Rows from block 4 of a small segmentation model, named by matrix and row number. Rows with one number belong to one channel. Each number is 500 + 40 x the weight over its row's rms, rounded and kept within 0 to 999. All counts start at 0. Numbers have three digits each.
After each channel's rows are labels from the 100 images, of 14848, where the channel reaches its highest value: "peak on" is the class under the peak; "top examples" is what is common among them. Only what is clearly more common there than usual is listed. The data: flat shapes of many kinds, plain or patterned, on busy backdrops.
# convs1: first pointwise conv (model.mid.0.convs.1.weight, 192x192x1x1), inputs 96-191
# convs3: second pointwise conv (model.mid.0.convs.3.weight, 192x192x1x1, transposed), outputs 96-191

convs1.24:523454518572506554551526511623461514489536557543521452498511491508471527522532498478415487537536517498546480432503507437467514508515493512559473500491510522516598520459488497401484528472497487516561480527534494536566497510497482397520506501504497528437486535530529379492458532615498544486
convs3.24:460629527474514538563519487534518578490479425630480434449466493479515558517537587421573556552421489555494546523482481529526513503471498481553511536471530543516549541535533518475522453594480471434507518522556578500500503508517474530527499483518511459530501537546539526443515439508422446492
peak on: circle; ring
top examples: ring; circle; largest shape: ring; largest shape: circle

convs1.174:459526550387532576534525500593546562439511534498491561444502477511499523444522474591544490542441520540521475510505433520475493436519506502502485475526496435539532529522513518540505521503570436476506520415504475493548537513550516518573433443478446447547566515451534529461543551514530490506
convs3.174:549511460523543388460440492461522482497526504502490548582518487486500569466482523567523463493515511524478427476515506564512508531517505507484553507465455438544497472583514481499565521502429477448566481490485513500509533528526574504475483501490531538480462481422506489518541456481538543475
peak on: triangle
top examples: triangle; largest shape: triangle

convs1.155:391496472498463534561518498471513497477505548492524520512476455559533518494487545523448492512466471450511452465555522500559505491531549452523490490648515447525504515525446493489491525517462545471529525457480472482461525483517503502525524499440518586489475430497548560504464620608558517535
convs3.155:522415483531440556415535460492537420481516536486540567503481497489480418507413453490441508487536446462571497477513473523444485511504573562444478473512564519491500498536445545510567483554494537470496450526459565480441434453448529509513493468510533503535490546504493441487433584476454502470
peak on: triangle
top examples: triangle; largest shape: triangle

convs1.20:472487471556517499480568487465534528486503575513455573462467500460528513472535446531499482492522476439491440570514496534520586514391501472496513458461493548546519557462483487412473547542470538499472567443431528517537489493539385499497540509471554530486435479547527414486513531533562461482
convs3.20:460440465541503431485544537532521482491514481542461592529541491513426520503506598548551474454469467563502473466523522462519451528454481495495554466416492475422506507526541505449509529416411465550512469531504521471484482437436489511500497510480521486463498508582475588465531459504482484495
peak on: ring
top examples: ring; largest shape: ring

convs1.9:512547486457516389479519481567517472504487469480575484474482543511534517549499421465499546484553497567557434478521485588505454552436475449496487519473499513472482487450483500501558545551457489443488524544471463554485515478525529438480503536544542478440524549496536519420569478498558489524
convs3.9:479518542433601561511510483501540531446515547517497562490524473388515432512492551449506511596551457517534479529568550486436484507452440514507517498423518464435521477523512519529524439534537502499547463550492526572511499527416473544486470514544558579497521498542504517505447532477542564523
peak on: triangle
top examples: triangle; largest shape: triangle; count: one

convs1.146:556514507539523486541510489573468543458533605500453536473480527514535512465527540480417497455523506495465434511476551490455554439470574547562494483566521495520499511474468461482466554545472532491513547445455492578570498435521492505503519563567511550463420473523486458442486510468414488534
convs3.146:512560520529546470564458463478494461525517536538530584465555586559548500503513540497570523477471528469480492514541451489588562570559624473513497527569536499568565517536593517525514502493506481481510545491582566472541537506510508546512500522537486516539532468568481533467543504563461496561
peak on: circle
top examples: circle; largest shape: circle

convs1.130:536453548519547525543531546544487413550541503572531489483519475544457403463462462526436512493459510557491451508384520481564564489472463489549470519520530504523523537495420464458426558453462497469529489478487461553511503462470513499458547566534523515463452488463540521514582489513507539554
convs3.130:466518501510458457431505530465461407485493506441500453564496531568383472514430490553481482405498463524487486556522534417484496484464548499449512439519509521470470472467472493511543491518446519501545449472393483468435428526478494500517519463503497439449471481520511495488398506438469534461
peak on: circle
top examples: circle; largest shape: circle; ring

convs1.170:510523509508572471483541537605505528442550512565486454500521461507420486451459478494460521504479458461533428527452541532457504514435516544566508586497473497511494506491422492481464510497454468493480559431554472579552445481561482494449519542568549479504422557501572550529532541457440531489
convs3.170:557508449512515494513484509522535539563470527542510490501519533474596453507507492467485539510471534463508521491545455466552518572504508566514506577548462525527486521455534538526450523536525512566491542498534482457552529453517553468554506540521486548569522465510495480481530466549568510466
peak on: circle
top examples: circle; largest shape: circle

convs1.40:593471506535492511605506518497509531456524529499534500509461472533498504529541534479408491513481538486513437489479555494454552498455534498535498479459494550514539484510487497475450555467493539523577539485532464556648518480544557468493522528548507530461413497521476453468483490557455509565
convs3.40:501448486473427521455514487498531484448455513432476456561473479464441505491414443518474507481541528490465479515526547514451497468532444524457494446545454487476400483496451457557463529552544510509516425483414462491466441503496502466468483504518507481525462532466538449545403562459527583431
peak on: circle
top examples: circle; ring; largest shape: circle; largest shape: ring

convs1.41:482487555529512498512553499579460444471509465512513511512520515471539494512475549367481489465471475539518442566464516513463490474534545498561435457489505511481486537509503468546580490565512509518492515482439510505484514399485501534571545558483455475451494490507438550484473487481460497529
convs3.41:472466555476541522489477496493489479563537550524489517499523475501518471527469486405536464552414484465539456593502505457481546468441473507423520520436455491480522493453544508540537409591472490470477541532469484508532514427447505501439526515489501514457542466417488504474474449522551552530
peak on: triangle
top examples: triangle; largest shape: triangle

convs1.110:565454511507452528499504461499520512546483502507536455493493483479517543471546502447504516445501529552526386537518378502486475466496500508483491408574511462522523522466481435454554501511575509448534533514468448545523509522525536494571359538449441540453539510506465543437446466476493496518
convs3.110:542501569489582546449575559534445481427515562549469532488506432460474462465482496517476457512474467497545455487488574484461464475459461510428509457460491443451495507508491513492500495463493470614455503500459508504556497530470519431461446470449494557463585395452462543499471414514538465488
peak on: triangle
top examples: triangle; largest shape: triangle

convs1.158:502503543496543497498498498466554508474519502525519483516497476493466483488614506429571451387509492455585541470508468457467572496551465478488510503451467511500503522504444491510519474589438442512433538435516602410474469531491473611584521466486495471498487556483480491476484477454438407456
convs3.158:509449451532518499501454452512515549533461529439528446563499524463485481492535491531462566448485448477474536490469546581509482501489499480452436500533503538490507491444559512475422517562439528528472442539522431513493425466554475521479420584453389501525449538521495528466521494586466511421
peak on: flower
top examples: flower; largest shape: flower

convs1.108:498460519458579442501531496575537485457516415543509438521494446490520484511511467525521525444434503580576510442419458457494523559532469562514448601483482491464461523484461501513493563541570511422493572432552497500512469470499449434553517423487477453535402496513477482491493493517408553452
convs3.108:487422547528481586484538500545503566497526504474477513503511509538495504515604512504431531551521458555536532459472497630453460476574483497581527546465483547469451499516475499470403520498537480507526464540556614554486482495473482490507518474487547493530515527472518458500487523461484463561
peak on: ring
top examples: ring; largest shape: ring

convs1.104:506502539575465494433518513498514512545530458560519461466518492523501551474494513447485467422587479500494444580442474499460534499522602557557487486626450454397506475489509486528541472590560517532489549493430452548525455489500524495578452575513507454465560568619490534418492469459511517485
convs3.104:507546495552501449448479496514581470495511459517507509537489558483484448533472506493528468477520559488497517465510477422497559550517541539560495482587490496438500594529434484549598478575496560566530548469493535486459528513533410488574499431504469423539450520586464486477450511465518475492
peak on: bar
top examples: bar; largest shape: bar

convs1.94:532506494514492520502407517554501485533492523505504501518492549533480482528552480463429472496508505530540479492515527549517514504563491513532546455462512502470492499407417528438463412443497443427437505437519613525464465513437461565509536538493537491478527432536550470482486523402601526508
convs3.94:481547483493478531464517511485510497497462478541523472478438522503366525554497552497491612487454518514534538510508500494471491533489539518502501447491533551429541510460508542502477472530485467487550482550454572500498488526472509536534395479489487466521460546538506482429487463485443511477
peak on: gear
top examples: gear; count: five; flower

convs1.27:526444518515511533510506511545440492485551598573518559479494490518525463478522478534452524541500453537500464457441573466501506427491470496531485485503520529566475468437489507464488494483455534451503482525431459534521534431457437538478563630537471600474485455472492429539504607448427502567
convs3.27:475448458487491509409534510532518477503519395506478410504450463446443468564480491504500474512457506520524506508430504423460440441418458529478453464413478514433492522476462453529519464535438543494495462527448411492417478478509441491520476466453508471433448591476511430484444527465539437460
peak on: pentagon
top examples: pentagon; largest shape: pentagon

convs1.23:525431482567567487458481506501545465553516491555466523532548470540526429477495499524438500524510504521518490491394522486484568521476480526498517520529508508544482501505443477465368578512493506470488508480515519501580422469539457459508484426457456524503418565570518443490506502508492557424
convs3.23:520584461496478488477552502482527475466489521553533507553487524489508488474407515465482471465573439494515463547587545432473512579499553511468531472574477490497507561481490515536594469584466472460515525439448551463490511569476508529573453538520499460565427504563515508440420510482436554460
peak on: circle
top examples: ring; largest shape: ring; circle; largest shape: circle

convs1.135:508491574556412578521499424518508526510460499567560567521549435388495517473531510511460589479469552502491422463507545477489509468495472500474524493514513503480504527439412465521432467493520471468597509491522529478541466498497468492433350535536540484501507536523495487530481587488498512548
convs3.135:488554308524506516497482504532496561500472483585540471544474592521492556454512454533501441522531461529476547500501532550534505500478524505485510527538578535500346541459491486487519527510505514509398543466506544508473506490507528474573644529512526456521498503520518507505508482514449456475
peak on: pentagon
top examples: count: three; pentagon; largest shape: pentagon

convs1.97:456529518502498507465466535450503505521510454586460461552488461472569538479515549444443495475519453520467459464552524410467514512516597467496502536592513455465505472542548476496528532607474476516471560467498459500584560521493498551540403472506440550420440571541423498495431460484495445525
convs3.97:448541527529556408466489520500497422491544491492514529501497518536478525465440507523489410497525522533510446507509475477505476441428486491462529506459496496441525502485484472523573521433475572518456513546432522462423523519482523503495473413445504408470541453492514493482410482398472487519
peak on: flower
top examples: flower; largest shape: flower; count: one

convs1.37:551540517506453581480502466523509509500513447503442452447439550490482492626507446485494376532531498428491467522471541510565504577549531560583474482492460542462514469562589465454521540486556539523451522492515504472531485504474484517516518509511523481579513494553466469531495369518558492459
convs3.37:566505490551417456470473508524498536441488439501455488500464545468532499430520511507478510416511598537488476448447531457500532504556447545569480522552453469441461533496448536562526502444519513542586577444547469383503466497547446423481474523524440448572460548553457527520546478515481501481
peak on: triangle
top examples: triangle; largest shape: triangle

convs1.3:536552514538459445473550554461577476553480509483502583485483505478401462539555538409532504385494468425390503595521534494539508487487574475516535448469482422509498534440511481560516478503506616478450569477512543520498472495493504488487436485507544491476516509563472530517505488458447482526
convs3.3:517507445460472462477538511520468510491481528525471470407556455526467454481483490528539545429454526479473429459548481465505478508427473474479524491482526528462449477501519516544447469474553479523494462456482451429601504541554527510446464533492471563514499448423489477435527438493550564476
peak on: flower
top examples: flower; largest shape: flower

convs1.177:534505516556501467477494502456518534493591483487598490519564475542539480469570518438458491430547460506507519523458469410463527526492578525567509489545498460448460503487491508549518520619540546472521559470483459481463449501486496540562466549466449492471454494586448565489490474402468513521
convs3.177:549496510487489515501532488485485533514501521505489463477470442497531472435486450477540498506545473405485426535524518425483442455491410504419469563456490521487495425451540497510480501462495451454427503432439470497578476505458549541469450504545507552543518494440515494506496475544527575418
peak on: flower
top examples: flower; largest shape: flower

convs1.16:478502486436504433537514469544536494513488440504519421498492545521495547540499512511554507530560519551538509447540485560525541550560499436480501534480515538430516475515425481407441520541457402521481518492508463520496546537578525555528478523518461556456493541544532434499474533497526470502
convs3.16:551503483571485486543468564492466478434494504553500460529482547518550484434484500522557458443500489510500453515461491485531555492511553513480515541561549520490474538476454566538563502456464563525490497413470473459513549497570605424542544475465512547494500480494449495502540388529460476431
peak on: pentagon
top examples: pentagon; largest shape: pentagon; largest shape: hexagon

convs1.5:533471445546540524496511490500530595540536505526501502501583511536489534480495462566460515472510534471529484481424510488469572517465466519486484514492500500525502587489430500482412564439489518481506513462555510533530466459525419481487512460509535546486485493501587411527495552518440539547
convs3.5:499447486456503615537438479528557562534475483550494475481528482508500556520525541426478521566411488526537607468444496639508435451522460542497485531442490550492479546462535563465463522582555444506490482607509568534521489448543486499461546541521493513486545521456494462461551491500534480504
peak on: circle
top examples: circle; largest shape: circle; ring; largest shape: ring